config.yaml
horizontal_flip: false
tokenizer: "word"
encoder_arch: "vit"
encoder_head_dim: 64
encoder_qk_norm: false
encoder_patch_size: [4, 4]
encoder_conv_stem: false
decoder_qk_norm: false
decoder_parallel_block: false
decoder_cross_attention_every: 2
eps: 1e-06
epochs: 43.1
warmup_steps: 820
Rows from block 3 of the image encoder of a small image captioner, named by matrix and row number. Rows with one number within an expert belong to one neuron, the router's apart. Each number is 500 + 25 x the weight over its row's rms, rounded and kept within 0 to 999. All counts start at 0. Numbers have three digits each.
After each expert's rows are labels from the 100 images, of 14848, where the router gives the expert most weight on average: "responds to" is what is common among them. Only what is clearly more common there than usual is listed. The data: scattered letters and digits in many colours. In brackets: how many of the 100.
# router: router (encoder.blocks.3.mlp.router.weight, 16x192), inputs 0-95
# up: expert up (encoder.blocks.3.mlp.up, 16x192x192), inputs 0-95
# down: expert down (encoder.blocks.3.mlp.down, 16x192x192, transposed), outputs 0-95

# expert 6
router.6:500506485552540512489536482493517462468473489520496523498507508507544509476506462509491540488499494495537523518509509515524462460556528483513498503495477509506483475518508458494516487496524486466499511493547488507430529488508477491484535457502510477473517510492489530538488472546515507524
up.0:487464504499485508502518532512495466488516505504479462503503466497461477521491510500508472494468531487517509474477513509452487483520468499509473561482492466525520461538500481480480495482465467479494475462510498470469531510498453507500450474512524464496518531535521508420501478502508482501
down.0:508504520504490481524508521513487472527499491486522547483523517496535473498502495437513511508489512474498491511495454443441525484499478507489562482466493486487481516481511549507441517453458547488537471531472504497517519470491495492498534562524492498517521520484519467497448552480523526508
up.1:481509523513501517497499503523513478500455527502505454500478462502482500523506498517514482503472500517562507449499509517501491474519455485513494545517532517517482465508502491485511479505463460535512472472516514476476536520466468520512503456487497463489524484505487518465498490486496458518
down.1:478518515502466501502459510523467489491505498484551477495518527483486468501499527395505508511487523473490527502507466433477539501447481515478531460501512513510480500497506520540466500500464538478500535477490529499532502489477492472494534577523506485500495532520474457526497568508499488468
up.2:484495530532491492519518479514545479510500523464504474486505431485526532533482498496520481506507491473529518471491523501502510452520503485549538518480497496498461489522483474498523523510487480492486490470523518448493518510510498497504488464519531458491512506508521487460523535483519474561
down.2:488484499556475502519552533455469481529526504488512514494518468524530520459524537458510532482502532514513483548512504422484520475481481478502556496479514512483519508499531535499488500532461535486493490520471478477524504498496471480488478519474470469490506485512506504506479571488522508536
responds to: count: one (76)

# expert 1
router.1:489519552489446494504459474483491513489504477494511482491553463542461482514453523485481513473467523509489483551505448465523565507471495455515514470528517492466471504516518499500494497503481563479492502539512507485496500516523495454509494532492535528514512477487485510482485522516476470540
up.16:499426486480473508575478499512600478496463505502476460474517492475484537499485477520527473510505496529508506532518510472511520537535524443466514474486497463497475548491518469494525439490490501454516513511489496483493482485516493478498532487529499508445474510508499495472473480511525461505
down.16:507453473495517476450545485509462532481523497490541520541522543475511503490484481499477459497486451502522496468489503513492470506501492510478507510501498496521481501484461505489497550514499505503545491533494504513475481478471498509494487469487468483520547520497473456524518461564488517493
up.17:534507497505515518504544515486488501495508493470503483496457475532541555468466495486507526488502537497461497489497488527510473546491496503503538512535501498499493470483484510512481536530498509484473506514455514503515477507532503527497517503490491552518521500499533490481533522485535504555
down.17:497516499483533516494534473466534512467512482540474488497493507537484525495498543516485541490488490520524519487495520513482486536495531497501498505496474471511493556509463458467498517494534469440522491536529493467493504482523507495525473491507476510505504501499573495528490476476519568498
up.18:532508521556526498476440546476498508508510521443530496485545476526555474466493478505499490515488474508525519510448485456479474475490477505531504490521534497469497458500461496503482529494484496504469481529519501480493506542481501534503495507461475512468519487520506473491489493488475528524
down.18:530517499477512494498485482490531503478492485466519511508521506532500471506526520540498539476504482519483487519478502486522534546487577503495495475481474466494499535506539435537539527481504517490501482502518491538496510540544516494517520559533533494514446455527519508495506525492538498527
responds to: orange (63); yellow (62); count: six (53); white (47)

# expert 3
router.3:505489446468550479488484453464547442507488474503474521476519491534538506477508509516487498481473494501525512476517503502495460493487496484508544475519449487459456560527511458503491458512516534460508475495482497523530496502498518450500531495490524517529481513490519500533502506519538502535
up.16:480506487475478473471502479503526528502505482506481478463503484501492509523472496528503441507521511495494535462509504518503495478501497499515494498488518500518497520494509490474500478492490486479437485520541479468528447513515520522516464509478494519530511538534457480524533480516497487472
down.16:531534498501519414533509518541502517498524525460478529507516504454527505549505537482533490489496458478535489469486462502471518565501488520505526474520511500460507494523492479498524547464478566520540504477476473494501497451489521534496513477517535496496486503488492515476505495542480487506
up.17:493498507516464514489493509507482471511482529500480471477511492490484500515475513489512500501520513488502469505490505471510468479510459484489478536518478437524500471542499504495485444485492522483492531497457488491478500540514479497507477461480485425507492449517483506489513489502506477460
down.17:477489505538478557514524515469501494522504488516509477531499459499517504509491530520482505460475517493505476525474486509486468494496497485524536524545520518536530464521504515489454539539481514529533497515456522502482471558519448510511453477449509476527553450511536507468529494495518508499
up.18:550488528481488520533482528516483565520511506498511490483453528495459443494505457491461509506498496515456538541495510516457515502538507511464484533431478496507505523436471481499509555507512523509518485492514480529477524517500462526515504470524494462512541502492545498534496494495485538486
down.18:496482458463497516508532546551482476521494503511532504440462551461501469484510508485479509548495531529455511524497506525471506554511501505462513537457496468502488477471521507506485506508484509504497492468509493550454515513513483480504481527526486488561510465502514514494465477478473516497
responds to: count: one (76)

# expert 4
router.4:505511456518532501448484474508529488466546447506508521521502502518537485498511545509467497493508491477508468444484488508471442504525488470543467474512508499465492502509476574470495526494491531519496452500523496510548505508515466500506520520519538533496491503504504515480488485477473482510
up.16:500509503502530568515529509492479470559532495471544448453533539490463502510505457491463488470517486458533570520482523483532536479526467490477528504468469478482524510489523514514519512475484475516502482478493477499481494525499466509469507507533504521467511494518510525497486517463509529537
down.16:497456491499517495494503512501545497497489518527505511514535487544520529467498537438502484440472534526518499528474489488514499499509517511490511474483485514509486513523525523531518471484504494519508447467477505523504519491465485489534499475518507504493479535525543500536499517476540534512
up.17:467488465451462515509490500534495537441495519508542430478458520513493518487457497483491479488494488486519525505492482507523488475496485486521515535458516480515503485522528482460492481462482441530519473497499522461484482519474478547479493499490501506513527528523467484521515505542484495497
down.17:476484477464485494473488543524482458480535502485456544452496523470438505515506518480523508529476525524500495478497513545503466487503480481500453527488508494527495508522522534510496453509502507519499519475499543483492530468549535501497489537545532510504500511484486474471491518471541523459
up.18:421513556499504516470450496484475517489466530473508456494501490505477517531483502502493502465518473498512503503507509517522502479433482474536510535497564492484509514517514515471494497504495441500474488515477511510502488575469526504526469508480524559514472517555484490472528479491494506537
down.18:512502460499544525496579524547504471531521473461502482473525509470477507466463515494495489520501512479477485497511506515460469488494513547484479527448491478488481510486503510457492526498488505542488499469480481513492523540495489500478503520518509453468520466509517445505534518479526530526
responds to: count: one (60)

# expert 5
router.5:487486500520483493469547497511436484504472472528488513520473515467520493510506464450528499496512507495514508441529534515496466497499457500478453533517462526513491476470514538528548526500495503519501506488486506516519550504439469521497469485462483425511473524481451524527502529457546498493
up.0:516505485536580531506472492442520530493535498496514494497503524472524483503506505530522494491495521517529459490455431483493452507497473498457470512462514471497488481498463472505481504469523471516530452505492480560492491489491508520482514522497506510541499488483497493510494502521490557493
down.0:552518479485557517553524479519501477543457532499517513458513524496511499574537529513518509504554536558532490524462510500475483471495505514498498517476475502479494496503498529500489528487472511513515529476495498477509526514507523505519512478539510514520471474479496490498488505450539523483
up.1:524513483446541530567524544537534470475522496507487505477490500509500494487464514506523454500462468488496500502509549511484470457516503491500507494530486466480468513472476547496472520524485537474458523480530486465498473478519513513506485483479484521489495496495514490458455489526452511468
down.1:523491477505509495531476540531553481514534518506511506481515489465476521505492545529492498467499510533490513501487490527471455554544499502519503513501494472506484469525458500508478498464482522544495449489531504539484500501497491529501505539524543488496472466484486551499526506486479516522
up.2:499502508506499514533480507478533513509481496487528502420498506489511495515505524505495494502525562534444490526480466382520482557514515483463528497512496469538489501509476460531493427499498524481482485494486493518495471493520506476496538538496498510534457498514515480511448479521498533495
down.2:503512510549515529491489504478486510510498514491533515489529516437483462494503443493491497517510478460508512485511484468477505500523485522522513512484526518516488469536526526491501507482496477541491450521485521457495485503480530533538537474500458485519526486484501521499515519455539474480
responds to: brown (60); purple (52); black (50); blue (47)

# expert 9
router.9:490523490468482539533467488495463477473487499471502501504493482481482486517509488501526488488522475506473483507499511540495494497469495480542491474502533492505569471509534538492501502522482471513470538481490481466482465489563484496506504521564507549513514512469540502472504481447496490456
up.0:486559506562478523478548499483477496506484516487489493474498454500472490490486500514528538494492540521520515492510528513553506482511495524474501510519527516510485489496501511527494509504480489569451479518482514472467503495520499473489496524491509442526499449525481463563493501518506470495
down.0:456550482552533492476505516498474510494477547537480485500484499492494508512528531502474494548494474509509536471520498497487462474507512531490508478529481542513478529563486467504516512516450515533522478485489509488533506506535517499498508547497504473496509456486468504475514499473512471494
up.1:537495543508486485492516466494509532516509533505504483502517467473560501478490511534501503488497456502540509495461475489474527529531487483493510477519450522500507519528469480481520461466519530478503491488525472497430502510500560527518509504483508523482504517498464538488480492545478461551
down.1:489472502471519503489508540532540507492500517518508467522476534489469486516467467474490481544459484471483524521516484507506483546512475517494520550504517486492466526479457539443471474504534529471503491499523510497494516511492494530525515486512504471534491502526489492522469530536502497488
up.2:533477501503533482493517506462480513524535498498513497487525509505534508500554514526505495477496512486546489534436508507503506521494479505498496474522502497519496470499490496481492482495476477517447482466493468506448478508483523499554550502505523531509534511498502485492525536514496497514
down.2:500473523468542497519536495506558502501459494471452521485475532489497515535482461485538509502471464493460547481499478511524483525491505473535516529525481489491506513507463511474473522532500511451469487467526511513506539512484527499556506489506526530525474508486510471520516495494535478506
responds to: orange (89); pink (72); red (67); count: six (62)

# expert 13
router.13:495534506503485525475487524554487512490510499510485507524524529539514496480481507493509521490503434497518520427501517510521503497516451517547484477480525492506484501507518504495483478524446482508512524520481501485504513459470521542523528516492513514520474492507489473527465429515468467482
up.0:503486491486517504550521559477485503543512522517506471492542482559534536509508472495523482512503521503534484513498474485469527496514519521509543521467514464494530483475507534506506475456512494521523492498509477485531484497491483540566516532472464540470493540490514487465492547505518518520
down.0:462495497522461511499530493485476514524475507506496460524497463509475485528522556472519495448486491455531475485538494473483529541509521500524500523508507551483505483493539467459490516484494496535531505496467493491481470554496479535523451487472513494488473494507500486501501536455529507517
up.1:490533514530499481506513489497524521473481452505498497495482500516486510523437455495481509489544504520482593497487494530481474517501519501499479481519438517457490518464470544499500520500486520489497503489511519532534512495508491498508525497484505539468488520515509527517490517478519528507
down.1:506522512548464474505516470512534569473525503512482486502495480483494531507476500506521511465515499522537461478548524536468474477524489514503503491518464536467464535504545541484554523437498519530528478500474466489522492499482514519538497516500487501455530489492500497555503493491474502485
up.2:494466452505501483509514497487477536518481521472513479470513561491470516495503512502481478530501487473556479506475537529491497514532442477458488472472541471494504458495528488490508502512500441522448455495482501520473459516462484440531515494496523495509503473536477500497544509476538483533
down.2:495502509509529471440477483469489483469513492491534505524534509523513468505550445509475440474511500523509492497487513522529478483488560504520490549505540538530475470533537521509503521558489499521524474502488530522495482524468489514477525470451484513541527480498490481533521485526511500508
responds to: count: one (41)

# expert 10
router.10:535492489529508489471502544492470564482498490485483508512486499504511539520529521484500500456467506496527459519479517533498472539560485538537505537496456505524490529521503498511485472492534497535509507492479458507513503515488573499493500485508459500502459488488507421513506525513481512499
up.0:550508485515533490530482548483519483521529514492541505520531474516472521485483491478511534503480494529503498505478476470513510488515444495491525489500506508495535544538475520525515469505441472502494491510512520490465514503517443493518480507489508515483485514521499536466514503521484510528
down.0:533497477501502528451509534500486544550450522492521479495474504478490478491497551521547487511513489451506499499481505482506534510495485534464490552492501484496510516469479553471448501463509506532498504488526488476470478469538503493523519553471472495439518526476453499517506464500471470494
up.1:526519512526546529505511497486548493511505499497548495476514538505524511470477500511499463508547504471476549530486522459481541514503495478469476505520488458491504488506507495493458505501486454538513514482497493505488521497463486508474521509525502482465501481539471514557530500524507495465
down.1:525488478516489542488497504522480553519487468507500463508504512507539511490419491479486465462537492508535500494455476473500466495483497515487528526546526485455495508499541495510512503476514464536483470498477512478497478484493449538555531497470524473504479482519512461532527488511505498512
up.2:504459480491517533496456539503480517530488473473504505510537538501474543491508513490477533515475454540523484509457501475473494501514461516523508501458494469522543483486476535457440483527510497485506432525503507501502483517488475536552483478514525504513533525500495482492504471519492547554
down.2:508480470457498504526496480492472541495515504499471508505491567472477463498516496526483504531523502511480458518511473472523510464477508473483504466531487497473526476517509501495501505447507506536501527489553484512497537495533488522504492499490514507509501482452497495481507456495502523479
responds to: green (75); teal (75)